config.yaml
model: "self-supervised image encoder"
crop_scale_min: 0.2
horizontal_flip: true
method: "vicreg"
norm_position: "pre"
activation: "quick_gelu"
mlp_ratio: 3
patch_size: [2, 2]
projector_hidden_layers: 2
residual_init: "none"
beta1: 0.95
shampoo_beta: 0.99
lr_schedule: "step"
weight_decay: 0.0
adamw_weight_decay_other_params: 0.05
Rows from block 3, named by matrix and row number. Rows with one number belong to one attention dimension. Each number is 500 + 40 x the weight over its row's rms, rounded and kept within 0 to 999. All counts start at 0. Numbers have three digits each. After the name is the row's rms in percent of the matrix's.
# q: window attention query, key and value (stacked) (model.blocks.3.attn.qkv.weight, 576x192, the q third), inputs 96-191
# k: window attention query, key and value (stacked) (model.blocks.3.attn.qkv.weight, 576x192, the k third), inputs 96-191
q.68 094:527489461515526536536553547497480528498513506432497522497530521453464520552560491495582512582488467482498583521483538506507560532433526487547483438515506497427538499540506489557479434462455491442532458484537421491561461430535500480460541541445487544431539527466545574557524468558576484476
k.68 094:459459537534485516472525499472588484513509550521548498507448439503476521444558419530409517505545449530397504453483472513489483519523489529496492502562440557544488450465504517506452492557526470469460532487505371440488493427485562489511456468500576449499513444485514502514536464550595511445
q.69 094:469472505503468489500525452498486546477543577541459572510523465465541522459527513571518516501418469452530525516523414465522494479407538561495496484497539504493499434447525452516557441430466464499563483464478555569496423565555536508572493537474422494521493450473446542496499475476543522490
k.69 096:484477472571454485436454510525539514505466513533522488485506480495482529519537492504507483539522461450475430510475529433453505535435500562504582442552487542471483526501549511542489527448466456474537515538539491497519487434428457544464447484545544506423521434514472513501463587443522503504
q.70 090:411566515510493533530467455446455527493493503502534435478501439435515459509506482588513528418481445482455445513466523560478513442504477496500541492501489515483457453494539445529493519450521547528534490538495549507490435512512512492498497470508491426524480582482429479443460605455495534554
k.70 089:535458523466470611513482503509488420501507509502562571579464549515433486508515553551499486546527578502460526503506528509485448511467558535530493557451503555539549489409568464575495466526465488495550483511529582454446500441507510474475410532493458533480474513466457528525530492475497478465
q.71 094:429537554521468478447596439439482486508495482477482509579478431455557517510551532519471443473459522604560522442507529412474481509402536521544507505473511534462490483395499524538488436494546515500543464500522443465480461559478468526476492464509544485492492465475615477484529478502535389461
k.71 087:523480536450442494480462445443545569485523540499572469422483461497545457477477478464525472573471510504405547547456453525516456508485464523489511453551462472452434521497551456449451447458501480514508466457462549474466479462500526501528452463390496515478542517534483531540470490456499548540
q.72 086:494468496492542458494578530506455619462464549559524433490445537469512517488523497467495521576484571556490478484536444492459509507485531525494473493458506469459552460531556496455500512439507540555542554532445502508556454489492412502447522460479560496496501519485518457479493526533447514419
k.72 086:507564544493511493512515460531509483470503506487472436494485495533460485530484446496557548525528540437492506542516522512531526503410458504491493453524520479466520457491522472531504609523422516501565603472495538482524560430493542494480459544480516471529494421539559493493483559404545534481
q.73 090:501551581499471490434403541498457538482517450570497476454516524524383487438620501447551516503472525579512535476527468498504461532536528501479538540500518544529548488512513524468491572437504510526489460509502537552503534527461515534528461529428496524550445509489560486539526562529515527501
k.73 093:509541491480492533438521443466502469507528532473494476474521483560485518508511464465478513547469419461471528468536444528473500477551464444491482450562491508511531498423516502534416511511519500533540475541521440536554483467669574527459558473449486493542432525544526441504493510560488481517
q.74 089:537419430382526554472488495466500558445483506532441493491512472473478521574514534521535517629471480512524501527479496501441508507541512481480428501589469484492505459425570528597431528480470445507491488426480500488444467455520496512491520466499513500425510453509444491458531466522463422481
k.74 078:477455526505432522507524519548530537527563484518464557506529501444454483448512468539583510590496511480461465474464520488517507467574527459505544544502451500484494540464500522434530453492417484553571488492519557594555476555445559565505505460524543416477452474491532442519529455486518497519
q.75 092:499499538485454491527427504515484551459541491454486517485492523500498524467517511526451470498433405466473498483521458529457512543504491523598512468529388490505449501421500551488532489544449518487485553495485434508498568546517543481492470520470502520575499516542451510499505424471573547514
k.75 087:452452443534464450552596528511468532439442494470551457528573505482460455556481457456494494484486431579531484501495531539576497479416510511539565545503519459454507481521442483534514457561483519515508517491449484414581537514446537481466510495517460529512526573542539570476470465468508504519
q.76 082:433539489520490442472424464529506488496539422515430524522486510477535532453493484488424507540451486448402486514539490489518490525492461511549526470502469527458572545478499496478396458506505414492520463508447501504492517527540471400563454428483438519569455542473446509540471573563531524430
k.76 085:466463468562453509552594521474518537474508529462508510487482495441472509511546496543462505507518412450458499516497478527541567530542472462466482497506490505513555593411502479554537548466533530536459536561501436549515476477489567510502477533498455515504524483598427489429479595403580503495
q.77 093:496523526434501444469475489482531491462476487509517505448502428506472510467465515534505538479462486477516519428534540489582512523403521590505508567540526450474447480476484549542511384462476496533478449512473514521472477467524480453582504429509513538492485464463512459514449530457533468447
k.77 091:509449467498458546507519472553504420605508502527495605461438525511524471477544514530508441446534517516521467456436564524534535487547567504526407548499470541470486527526517487520524484526535488576490468555520516540516485508566574488437517586484503498457507508504450508501495484508452501466
q.78 091:500544503496427420544461498480444488479487480408489524529434451444526495474570459443475495470483520510493416466591459559467492512542493455550525456430497472507488484514535503506517438494457477538507400498472476490500509477487452489525522513402439483456522459526543523550544573460494606550
k.78 095:504457490469477525485563463446524549457534467537534441506523540489514487461497524525446524484520432559522447472480540518527509475527496511471368446432497446461480521493479484481501534548584497481543540475469481537459506417541523447512480475526527541507508465511518587440517467542477449481
q.79 094:490475484533399521547490532487424534479550536484567472489475473479474533489449466467551578408512495499510531469549467531527506543504558500516497484537510517534508508495469461446512510460423512567473571536560509566560487473483439515557469548540531492518498501495559544499506494484438457467
k.79 084:507503490369482474486495489516468472475475593445524508508553512524495476538529474528568532521528463456473458528516475516467465543488465479500503497518450501406530527549437505436526546415529500458569535476522493473606537354521487472513505495496548522523526539514480504458521534485483407502
q.80 093:483462475521493486536584481533526481529478490429534556514523429503471411499490414521515529501492496498532544581423463531495546509477427523479511480510507468468423456529504523544539445474495539496494464513493492491553460528580566526506529490438554449450550570566519448478473498484458448563
k.80 088:495439505518479504517481531501522496456537548589485484461531505529445493450457537478463531431473429505449433491534442530501470414511453519532512497451447417536510445498501532565485465499545477504477442488543424483399512506487483508491505517447546418527467474494466494531427433486513506495
q.81 092:549536451460525477486591510452519433428454500572554523456489568508478610456510480484416419435491468489503468561511511588524544518481552546537445532501453491441542447518498495496511467565549504504544519521561484536438517470439489500452524450578533511477501584483518533524456479553508438499
k.81 081:477486493558508546437559501500494490472417476498451525512483484488450407507552527499504485401492509470504496517478410547513538435462545510492511467508546517494541520475496501475523563537511450508460527474544521532445521539411496555480546441522465528489491440441506526477520477466372552589
q.82 096:535416527455518463491474476538467515531531493446487515542519444564502367551491511497548426565484479488471587425549481504495508514533542536499503499517462437488420562512507545527540542474450518528529485460473465542528439453488513506507481543465550512437492486491475532507464489520480458483
k.82 080:497430536518497476479525453509536486545500517573517524517444520519469538528495504522439521524504509499505494507536440578448567541538490464525567444450485434526450545508497431502456481435487435470490482551528476524488507527466513490461464545446495486479510582552458533492456497526565581440
q.83 085:473549482479519499549510472557532450522500521491535548542504524509557451494487525426419511463569522423526466486497535567455436474436507526509452421454542559526523519452515468503440560484416517469475487482518435499501445499506531499477489470542504409516554393558394463478493440432537444533
k.83 080:449537482536459528520564532505544500491503476553458498559493524511553535481449577527486517503498458457544532626490568493479463524541500502488463508424474477509473495495561524495540449481501528574461449547522535484501544498510478559522572570511451478432452502445552552455550432529497445581
q.84 091:465441462497475458503539504527484517534457509497500439475470537523502616502541516516559510489514534551571445480473542461585478543471462539467513546555498453485496458456544499549517518472489491530481477453492532428521497488578508492504527504585437509475493428530535470508539562559506519460
k.84 092:472525521496462474570520428506568503525468425536493528506514551410498528431452509483480513496558518441522442575472510497457459373536497515495465463489583531480503508541508493539495470469514486567495499452486550484562480487444587517481450454499555524460475462441542490447459528522448493564
q.85 095:537481469476601495445463465555506542486477573488553484539465448546504504513506466502457541546438437490458565470480436618448448503505495512509444536505526608544487528520442534492552508511527499468537491536506547501518520474504528512585530504491510512526479547468499451509481503506443481451
k.85 090:544491432499472506459487465521474465511468576466417437508442462554503522503496478533560521371500508487487505518550408563482495528482447520516506481476525475454513429513444476457504548523477512420577540479482510474498494451472521554512555472565541470537524440535576461469405516452498452497
q.86 093:528471501458517521470486497429527541470502545473440505488572433466439465483452500517516524449446511501476527525498498500517475517466523510535499504550533520424543494412482525556531413437488496452532532555547483470540503443513509425505538479481510567522486528450511499575475441483481480491
k.86 088:493499520537447555509583506488491509450460515479441528444569499559513489548553493516466550500545425425499500517507520461546500510510444456541574593529540475512518513493477483490498442468510503449570510490504486508518525487445518527482507523516479458512494546543516526476487481456496557483
q.87 091:523420514556554505564531514559506512560529521478467517502473547525572519495515476550439536466563504476517469505455501555571521491512494573503498559521489530548481546511486522488525550488533574578505540460521540548526482576476504485484589390474497520525536463504544449443559486446490544499
k.87 084:487539455463508540518516513509514467510519479505557587480520529482494509479408506512484408481571515543533453517549504387463440448447443443447503535523458491461552574512474550449482552531518484547446536451403515506457537473488537504503509528449478536463520467505476525484467546465428544487
q.88 085:540570499517464452487488500494471441473528506514560508494596463538481499544536545527454439494436483530453497516456428513496536449507561484521528538480525469466487455446543574509442497475540469452579529512415552518531531466594448513426500467495514457547516525500541489607434514594497457495
k.88 083:442509523492399457451563517580470523542492505497549486481503478504473523532439447499477558456484498479529502513488577500532489447462555518443508551516569507531507516487541496506525463479491509467474507444533526498399482494454525531479561545458442540550465402489473486532539464446505517452
q.89 085:564516513545504533459395425499527504513467463534455510571473476497445529455526517410491474479508512489572525566511509569571460476489481531490497544488490404506538548481529509524563496574576456430520493476506496514515470500440473554460469471470578508508531491536439495448535517431514444459
k.89 090:517515562531458534473518488526490535527462590469491475476526493519523515482438477526456474467515554503514537484518491513513557470460470572461512486512491588505490466512435523465574461510514488503447480590425497410442465452467571589512622498500502491524475584577600525543505441496445458539
q.90 091:485573517532496522462418479496473478479528514571494473455440500477470423473468513557434510491511582467481509480431572462428468526457471470529545517526583531525496470478506517410461559468538431480480561490462576475482502492589459478546491528564499485562552534455526545535465471477517512522
k.90 088:496466450428531488559515544501552487497482451541511482485529549488446500521550480439508504503487481513456475492572490529471488474512479554517408512452533479548539454554528565533470464538515444469493515543456506472501480510536512550544518548570499477459600558524528439501500516471603494459
q.91 089:537438464538526424571534540547547484450470488578535540431553472540476444533529573538533466462516489529538518521435428460483468511450523481540454510514471488477451506478542590530521492516498476523590481515501503562485509590502494443544481490472421547464464508477522469387562502438516472544
k.91 088:446427603532526505525578529483493477473474498478539539515476554473491524461401436491461538482549437489529471518441534398533496431490486426569522499478483554517432559497572455471473451446510478554485521496481518523543529523497539511525485497445475513449543523458503471499501538512516486454
q.92 095:574544601540499543512512570517541494462532480512482527501502504490475522538504541407473459488554503582562540572472479456490545503504485498578503460527475407521486513494530429486510585501556506548497535488539510474450507431484523497557502577451489504468504483493529467482527467509507520466
k.92 091:411471537436528544492430503540539481541506476439531498563558542442514496503497484455486479549458550554502528451571556451505549442555513510501398452550489527482460489519540461489456544524506526499487487490534431442486506524526462544557452498530499480411523506519472524512461486449545514457
q.93 085:475455526375426520527485506489575455446483531532554524527513553510417514484517528518558518486530574562559428455533544526541504509483522506493458503570545467449483484570500512405462416517482528511539494521448501497427505533464546465489440586495509499434460461465449464551540486557492512516
k.93 075:541517504474498505499515477457466496523468537436480455498556581476486570492502443531512461403496490481484526602490522523552532436504511477534471444528467450484427514520527541499549455445465511497550543536516522517523512559489500581494482517574512486496508564500486490540597477555577524473
q.94 092:496473540460519515472549528524514521550412474532487562513505522479417565444536551508502491478427485508548451524500505498528496432488538507466460510494465478552464471529525524519484546571574526585453507480452490480463505534490474492499457483572523520458461433453558475514499469487566411532
k.94 086:488486500526534519534446421473507465514555553505497532494532503514542520493457506489487477534520498478470421492429533501450498474498563487579530441519505507437443524496503506503490471528538514526604485496536500517497509478492466543408481440539537559495517535506467472531529526539523539615
q.95 087:600513517554549517546564533429449564466419514499464565560485470493475507445419502470566415478480493515487474511494512508541445484512471497550488484465585500480531492530451456487545461494427483483518540516473546545493436522518475535497544531491512488477477503519455530489437556499432527469
k.95 088:506508512532487534476439561504508499554513523517479511472546457511502520584503508498525561489513541530476481567497537500526521509525506511441478472471486576487482495458451532535502591498589528514459590533556582473494644464562489501483545522530536411533422486522551538436504468454497484491
q.96 092:580417471550551505465488565572424489506472447460464514495584498541492435518471529483490525466491501441513512468495514511554414496461488538476467455549574444487445494540553536505492518456541574487502457489450512493475592480505538487545500518437479548498493490460486432519489402469508468458
k.96 082:526468546484557515474443534522471537512527575478497518509556546530489537482531485493429489476511519468522530512439535546444384461530513482566464530547539536536477524559507475499455511534482500550565478538485489614516514513539513565561539556443547454501534558500507443450508515519534530495
q.97 091:396436499446447497461575496409425509518492467527430468452441434495495468499490541563500487509525458513539513485435546418535528457491521505502525484514479453499538477437524477487446467450490489534544433519469475483473452559563549603466507510471524522529501523499519498510442425513520506508
k.97 090:456572503563524504542445465508453459502553586476490495476508419456447500529545513487465541569531490502501496464495487538471442509452504535502498443486507519467408594500486504544453516590468492448470566499465457543502527486456461441486458556420436465458567508537432556585429525418494520498
q.98 099:540568471560403472496512600537459518500412536558555455471438497525496538455492464453531466533475450499541485529545517497472533570456522501485447489451483477471546533491493484533514545561506558473506524470471538550437523463529567468472467514455439431497467527536467460440494469475540495447
k.98 090:538450446481538540413506494557458451508554537512485595492467570523496555523504526585452442492494490492509526460517388535457486494477551538471459470513502444486459470469521470483460431485428480432508472474481443482484480518510533551513487453478485552574465486466521481477492487455483479490
q.99 088:541558545469532512521504487515537534551546521499482418510464590476534509463491493560456479483510489558514486508544502476485562498533483510553463447531467478485511503520511477452487463560467510528567536465514434524545428438487484463515484494450492547524488526461475591469447476483557438478
k.99 084:497402458429512531570486469426508557485444511533525538461516515483430378477510558486555573489571501508525533484530491493528502499518521526594507516534467429509486490485448472534533516497508500486552433511457454531481404455465501517489433512602490530481428539547489504552471497469504476554
q.100 094:462520430447479569527510428470550468508491533500493443470502478457451483570470545523515614448522549504481473435476533455511531481501459480541477449480548465509462466483449528532525407491503432487549501558434451499483562507473473478497491464551388504509511450532529467533444477488549463483
k.100 095:450455504504468527452490576487477536470464514537536480510447496500525478528559521498521523417517514494505549513491529577519454528496527530550515492457424452570473521486572550464481515515454492492490434523469632504398496530452472516518567535541461546413511507509506442492505448507423452483
q.101 095:485469452482493527487571551482515479484481485445455512486524477485548492496545506457438431473537554471480471542441552442395453568570477533502499549530593517506510509446517531523553509539481531515471543565568455469517470559540545573477475467519504502510508525502509467487520501562488527449
k.101 096:489515445444508567468531512500592491485496528549493414480544518523492490483584513521469470512480537523507560471587483531597458542529513507464468543497509508467525615520457527487532461492585532557489461489447471508552586507493531514529485557507483486546496525598507524535473512489493472498
q.102 097:401493518456511407493541500530490478516589500473477487550484492501522424556522541394562457534527544509436550504530507550514512508493524445468455483494480549492493474529536522519414507502492541438573484468428531432494481483459436415463435497495559483495520483443563513501540502483508493456
k.102 084:459467509491523545496499459439509528543488479525525548523492501472467516535458554540483496421459405590425478526498505528515530509556462445526464537550471465520468478492467505523507473461467496509524521488472474538499537490536491473512484556538505508522475546504448511496502450489526506403
q.103 090:489593438453570556554524568512476540492478464538491487491485512477500592499529493500596530514481466531469456457502537501545434475453468508537468543528465527555427472487470481425494509489553468515519486460498575444462552566467469556535429507445497520484517493488508459456493603488463495458
k.103 089:564562545534556545515487489429500528547504458515468481471475550537437479477537566554498502494459522518455540481491488472489515537523470564481415490559473507459504538472476473522544597490504512504484498529499512425461483494513500485549543485529510510588459500454571393597483494471486470529
q.104 089:536468536493431496516411512503502562485425494471590483455457478494481432497488494512534542417498506488517470554531429492537442419562542487479555522502517594495445492505543563510494495483478430439487532468478518462501531554450476485475479553463451477466609468490533462490489449485449456559
k.104 092:523549520399466465426470480463465489486479513529434483494520520466470499573490557514457471481545513482595496490500536537519543483454529468416465552489498503441503422519446460512482416588490476468502484532470446455471471386504505527524496499491471500509476558490574496476465442540541508478
q.105 097:482428527535521492520572483481477478511467501516488519485466542526503581492434441495579495540509465490447466474476499490523557512528476467465560497505551560505535466486514527465507466471424547524437445489527476465468496478481486518556488524537506472465522457508543498507492462580478499493
k.105 100:521510498408520447528532468464539498517494568492476514505507396489545518474535528460524536493550500566471503519517437528549546489581497464528478531542501484538465511555485501496521504496509504457554456483501510551518533534591637557510466403575509483586557545489554527525512515513520470581
q.106 096:479517512456545485515468525500467468501482517547486471527542518509430502550580454522596415566484545451503532477479505459496590486576507520420496519560506542481463494499569466502579523508527485432482475466569461439537585520502411527544522486512504497510410505532551466473469484492538438516
k.106 093:504541520519540494483539469527403502560521533527527564546509431569492407529558496495499549522506448484441541468506539519562552549530452589615486541504453491568528526462465586590517510508468492478504459481596518530446523595500551467474528473516476554461531462598452487483492485511533525526
q.107 088:510478506512514475502463527470560484471505453484487500474447581417505477508522512466544518503553435478501488544465481484518530498452464463530488449515554433475486439476511472427502484539532550521541490424496476475454494475538464509518479472561489457525527467527475455466480510534492449514
k.107 089:460485480448458506537565537490427467494540429481492493535543536442560539515454544479558485478460492488499512558543482526492453524490549482497465538466540502456472529480562537446519530502520528494495500498520486506487537546430516532558524417520495446503535516420473541479517517441474537454
q.108 094:474468503456440427507486502477468509445508495422553438464504503484522471510542542489451540540588503480480531464515495483520449515482514414529525483479481551478491496481467458507543493465486486531546522495504449452515492504558476469499481511494449511469571471503543460471543521545559433532
k.108 096:528582392388540456478479518520526529499498521509490465518547499458563514517469521554544508511450504532579577501397517457512464516560485565501491521512499532436443516512483520521508546473524424499492482518437439462423500483453465482442509624525453437514487458466497466480474491550501504455
q.109 094:492470426491479551441578447479523463505521499492493532473510406513444477491564514415425539479474550528475544551472458516546512501458420558497459495560521543532554480492532570496461502491488495524456528547526478524540538536509491507486575473532559482425516526499431517446502540546481386519
k.109 093:496577471533583591464529542469543553562562529577470425554516522569473466445533492593516493477641528436477500485543521522508542576458463501488520522490469508523493462516540481480486476546547543536540445512491492466528464486493525468456579515507572535466510475453482561524509512498545475515
q.110 098:507498519562442528471406454467389463502475555460498456492488493545519490543446533522548521507457460452521468545473446561516546507527422522512503468478501476515528484519607430460528537448486480482482492405429521481585535506488443529539589537532450543475497456544446534500475601520487500435
k.110 089:454507465548483465511472442523482540482582479482504507573515447474436510459453546438541600528517541504496474449464497545543502520525468486414474514525446474538506489572495532561485497523539488519519544551510458534449491482426456502423498505494597445473515488523510490501527524527514566537
q.111 095:529478524476546452438472452536523490498500508450468601450502450453491495475538559594558488519463587561503513501437481488481528467437462474528615538545453550541558548514514552434512500498471493477504532474519444551491497527525510529524444437452435481550556536456504524545471575564392518518
k.111 097:541536424553516497539513476473531503442509472530476457506537496507536512438465541503454493503489526429493437499527528406535466414581443494449484512466547533487471483498454509384524511480538484480410473497414497488503499492453428466496533564506461492494465426504478503491479525492492431466
q.112 094:481511450512505408461452497481515503510492462491490511481508531433481509532451512532507487610480482510518423470523531478552541499521488505514458491516491479568505476443541357472495464454482513470537474533497466504541566506521478496486485475504527521535472469499473488535470453452478505606
k.112 089:511564502497509538497532493569472489474471446546461507555530505524518505519525562422534514497448538595553481540484533530485490438505537561520410468589498479506462547483448503536523487512531567526487573493546552518495504562477448444517504421497509445516527440457488516460473514566509499464
q.113 090:489547478542521515551422462454527491464477505397457475570474513556534488495481440525486537549442502520484572514462427552574435509483441528468524517508444559443544545518524531385529554460507481529446556579497477525520523472466512507547454489454491470527501471462522510470487556425501489466
k.113 088:518534488541533523509469518460508515500519548462483509545436546557490470502486519513502496563556497466526548549477429497489453496467483476476495582446486555498582569558514511525533478492491510487479505581513426483520485470516499445504558487462433496514512520461484548476486539477466534498
q.114 096:530491540519387439519426532464419507532521458487541481588478570482511544503593467468539521520512598511495529525538518562507502509509559477526491478555564532532574564469503466475534563490543501502508538468490497458575471505489504567561528458535575470531478497544472560552514522576532553511
k.114 085:502567465478488501529513486424477477536529543486446521446499452469489499458472500518470503530464474503420456435487564544474450483513477490455429531467426504442418416553505495463460433521547505482481533524489462366521494450547527450476452522463535526527407484538527519467531541548509456458
q.115 097:487560489464529469488604552411520501535470567573464551417534518494524565528543456540493508465552493548451514483512578520550544524466532571504552463469436560523541505493466563489514536546536566446506513464512514507450514427469510502521486509538526449487473456514498413538490490524509490454
k.115 095:468535498528503508552480486454533506470517532527547483537481428429517470453501462482515464484462452507529505531520525496465433476520512543451456496469553516520471452426488475506544466522413493480466484408518511492432494484466491534524567564466469520529499483478528505522542524501468520514
q.116 092:474539539503559506553564487415454575532495504519463489503561450516507460460551504498531546517511497529511499518465502502480491516543555530461558434527542458517516483486538542457486560487504507511476507417432567523470506491457435580526545516503569522461513509536580518527458521486472474507
k.116 084:477461471464515468461457453430484474520635520544534520475413467440501486491487520502513558484496496470432422507516500495456418525551478503500525490470497517448453568537442520555459497517460433534554548488525521457531490439536514475541538457503543562530552498438519506496470467496459518479
q.117 084:525445495463583457525473534510494550501501481503527455523448510505514452553465528522533438432481480448511472482468494486499469542573433508511516460561485500508503535563494500462501518516463472499494540508458473459450538437490506470425587531527522524484503470453541508511513478518497554597
k.117 081:511564517467515443492511511529547464458533490511422489538584593470517515496452559503513501502469430477596539516496541568521470512484483467480483548528567493465540433517443484467548527463508490509584520484532505514501538480453451460491474446481492500467509519459562526514468533429504490493
q.118 091:477499529480552504470481489475569597518482497523536392544532481411522472529552474404410496509504549488436501453485558453465498497578513509457493514556480537517490457532598510471500505478501541558527490533501518412504547516524549496485541480601518493536461518508410511558472482500496476440
k.118 087:484516457576500578536535505550512488455539481506495452581504500516491465516564551520505511483413482531505490491576503559451425515517452461503485517462515461448523529526516496503548465478499474513597561472481500541476452480525473537447489517545494504562502527513473479506505508550446526444
q.119 097:524468550482518490460521414497536476590471464499465449482548526504530554498440540581538562558510542574495519484408487506504460435564485462486491454494476546562545510446467429514556401522496473520567436491570540515421523559510568490507508478497439503484519450584510490526497540460484460501
k.119 092:504545492505459451469500554476473454496534499542465494463447496531468503530487568414567530501512509501518498557557393483470410448564478453496478512521482512575510579519506503410426492462530475440460491528464527557521468502435448491484536525504519434432522491528569505611464415552433426532
q.120 085:458458467507513453489548541505521529496440491452558542554533458530508534507482487476494500470533506497486478513484555409507397503469483556425521510475438434474500455516526546443534495498529486509570512514487500496555503546539457486460403489413495541492438575432466479431509520561530474481
k.120 088:408505498580532507548475456515580412534471547453489487414499528543452446496520603511476488549456460422514433470521530504510454501481466482477529495554551480482514545564531491492542500548518444467419456461511459468481533474530485501523457504482491572561521525494401453464516523427511545463
q.121 084:514378488455494501483528511479569455501493520452472517468510472503562495497472489560548418444521532437447568508498499530546542514475479482633511502486506451557477468448478452497449476484444473488537571534524444462479486436550536480458447475447413438499605495441514438495517497448505510458
k.121 079:548552562492502492444583524480469465533479426552515503457503514466496504476514483450583494499512556550534494520512483525502566458517504536474508528480442511538538475544488513507595517525600601502515530543464475514516533557467527620602519487593549494516428521585480537485463501572509446498
q.122 086:554538485501496515531530470480470474533556551540517481489501460530478475509507492529534468526552557610531594464531547536522498471550523488523472585530491502527421489512508444564556518459480527478548510504507509491502464522544507542547452484473484505450494552515462516514507532530447498461
k.122 089:429507568446495442408513464444509488514511498551459485491480577550420463501545502482514604542543540513440512571499451532503543486442551539536590474474468426488434550516514472543471475499491521465582459514503508547502517522472508468583535516519503443481488512533416486565473441523465520501
q.123 095:530536543527548535549481527621524426499533460481498463526495529487502494492539406494550543525449504520482482520509432461512475487442519474476603523463483602542573488502480513512509478580590471489466493489504491501546528481471525488495415408492486490482502443547480530517440536477494479470
k.123 094:504478493525506493404504517522484571503477480474568498513554505477527518531515454536509512444540503499413452473463516541505577473510472598511473535472516527610523449589501518504483513540443492555503412512547505415544506473556535436444544516480505557520436482495513524550523526511516503498
q.124 082:519494573507465610529531524444590429512482581472450459454524484512483470542482524514516578450606460480495508487439546537512485462516541457564478527523569508556493415448433402457521472472485456485540553558547466495513497516511524487562457465457497497497472465507521485461529499526492507551
k.124 082:494574430466464476492478571487566500491504483474466480469543600519547505541584502485555512511544465521474468466529470498522532447530523506519537490467408578547516536477502509455501533440484517513527535546451491479528511536508536506502452509486486439511509459532454532477537471467519540459
q.125 081:465537487480510420534431419490517531441529486537460387460510517416571472575532495551440497482557430386487493518473473505556510549547468458468484459500502543483468490437498539527485592455459500532534470439508493465496494496564510535502505535468463535434515465551518447502570481503504561418
k.125 084:459523491505525464423525507474459493497559437564536483577524467435523543551496491455588490462465510532568542459513545427518426515524519587502556537499513566498453552529455451476554551531473512547510475508485445496481514511503518487563569491476477503513471414495529493480443500556501506492
q.126 095:475472491500514480510583451425514516537438502440467403550517481491463521557478473528517463496439553437503519496518518512548504456459488518443558496510492577508499459526483548517540494464505503519525520466480426487530510534472414531512534509500492510527468518492560455537462525512475428387
k.126 092:530473525523493528442485530530468528519391484508523507436513462456443458533515461411498502493503479460526480515480485396467511478453525527468517524552563550508516442519455514504483512511470471532526484522471476520397524492536570470469522450542489594455449419459521434501482464398516455441
q.127 090:537524513454533498441483532501460503446547489511486483427529490488471536471498439494483618484502514485480477532525386517483533481504483471512505470461468481527446534434563491514531496466430502472478497503495535500566508476437557518466494478455490428466579523468497546507483479562446422470
k.127 092:572515556411499475521444510490435553488472464513512487436433560528449456522434514450511494478491468511493466491573491494509542557507502549474488546486497429389571507506506533489504514476480418471513387480581570520427456482481517520558509483583518504462453449510451477475506528456483520475
q.128 100:644557480472521501487459513466515540498467546499462461534529481515524504567509484615453383484537481485508442457458553551533457398506522499496557497483500479450526507463447516512440479461514484535587487446473444536539492453512506521404517526460567553470462522507484487528525447487507436501
k.128 105:615507381607484501510518481479470463508476487547497502485433433590521504504536501462450533507454475493515484509523452476537528510479531482497539454468516433512514478464421550466513550569462455538488488512466489474503472519516514501512536535490499524432513447469525503479493513538603471538
q.129 109:469542529518570550574450470490466482520552493401486530493504536439508503520543478465479536538477491500501473515517408409477549474487578497541504471539459431486490517456543476503496508439431449452506522523491490516474447556488483516505544497529518565550465513532461490557520582573475533485
k.129 106:473505526502475548477506557490540501490436485586541534446442514493437521489459496539554500536386470561478528553562485467601510515554554504471500489482502515442580520506502493473517489568540480466516432513513464532518441482503501524539507557567482461551508569486495487536528482480474389488
q.130 120:466514474534442496462526485573504530514575541487448477481508461502502509451603539543529519502440432459418522456532525458490487586501447539519509499447536432500495486494489523504464455469505492535505498561527490534476569494420516525519452516511461517530437505572534542510447582532525546544
k.130 123:458489549480566523462515503449456501557548447526504519496525529520464464520482540430516505495545532449490492520468514496389508510571582498562426511526557496483560520455558465517512522558472516490489507566498521520461506447488467533547524442445526443519502521518537515491540519547420540501
q.131 092:547482447530494497543476463492512533550454463493527514496509493460504416453466479474522465504556503559568474541441508469498457539493534532502588476500575540473516458481484459524542537463559550543447446528519476498487449512553516438485568533475481440503448447544551478512513514495500510465
k.131 110:494490510538571454475532527532570532559498548452513458477491493452441427496539524531583517495558501555476518537467465473543447513486429474526506430515545467449464480507567517488511528474562507517456575448535516523402549506460476442488510534455478597497535437510563461484495468553513490526
q.132 100:533503498541514447537550533505456462399530526542542514563460424541532492471458492493530518449508536513488477497462518514453497539433500472532533416523503494472634475615486495467477533533553519535568549523487493507509469462503572441580513489499500505515419508502558535526517489459498446468
k.132 110:476494472516499504472555451407585532511485441492555478428540525479504489471475463555508434490497504506381499534445526557550442543460530559436539477529441526428477509492553495486575471486496477543488515516503530435491600474409453481516549563465588473519485505466497448428540498489502515569
q.133 106:529557501474506498555383507446488422562507502500519447568459541532587508486460468398483511483487557469531472533494425422491447482505557497466523541493526477510516452489572525476498505501456501472530457482547540477514422480504480470503500535534517500571528485550444522510487541438485520443
k.133 118:524520487439471498505558527559515539532461481482501450507399526475514583458518537483524547413476507514505469468575541494449551483502502507510526538542582448493505500535437609575464485494439521528538524524454462442471557496513513462577468480550485491511434529552501517524487517514514489513
q.134 102:505445533551510503402494539519477515555553479495467551469471514476537484502525500554491523532541584526516478418474448490577485464448454498460500427499515555488512490504470519510484525455519466473508489512478501410478559527464468473523506541466459471496451448535502467492527487485484463511
k.134 112:418480521530436535460531477498502555514444429511538457491436508556516473517530553520419496463504459471518559512559532436497456475488528521444544534432451543507502546480452450512536499468495455481441514449506490496454453426519471545512470550481477485487580460488539493466474475510558476538
q.135 111:460541544471521568553498482471476503539533503473475545489466536502489426455475484539502453571476511417483493511586556464479475490525513477525458457480458521532504462483522505525541518492447493456560498514523517480446551490478471518396502502482539474579523518442475468538479457439443494610
k.135 124:566518470499513455496497556432442468486494416568453534521548556511475475556497509524453552481455474541602506476500511475489572466480523549528505462534537468476402485451463479493507565577493538524499522418473452482513533518494569574479465506484527441500477528460523461508423518486549470506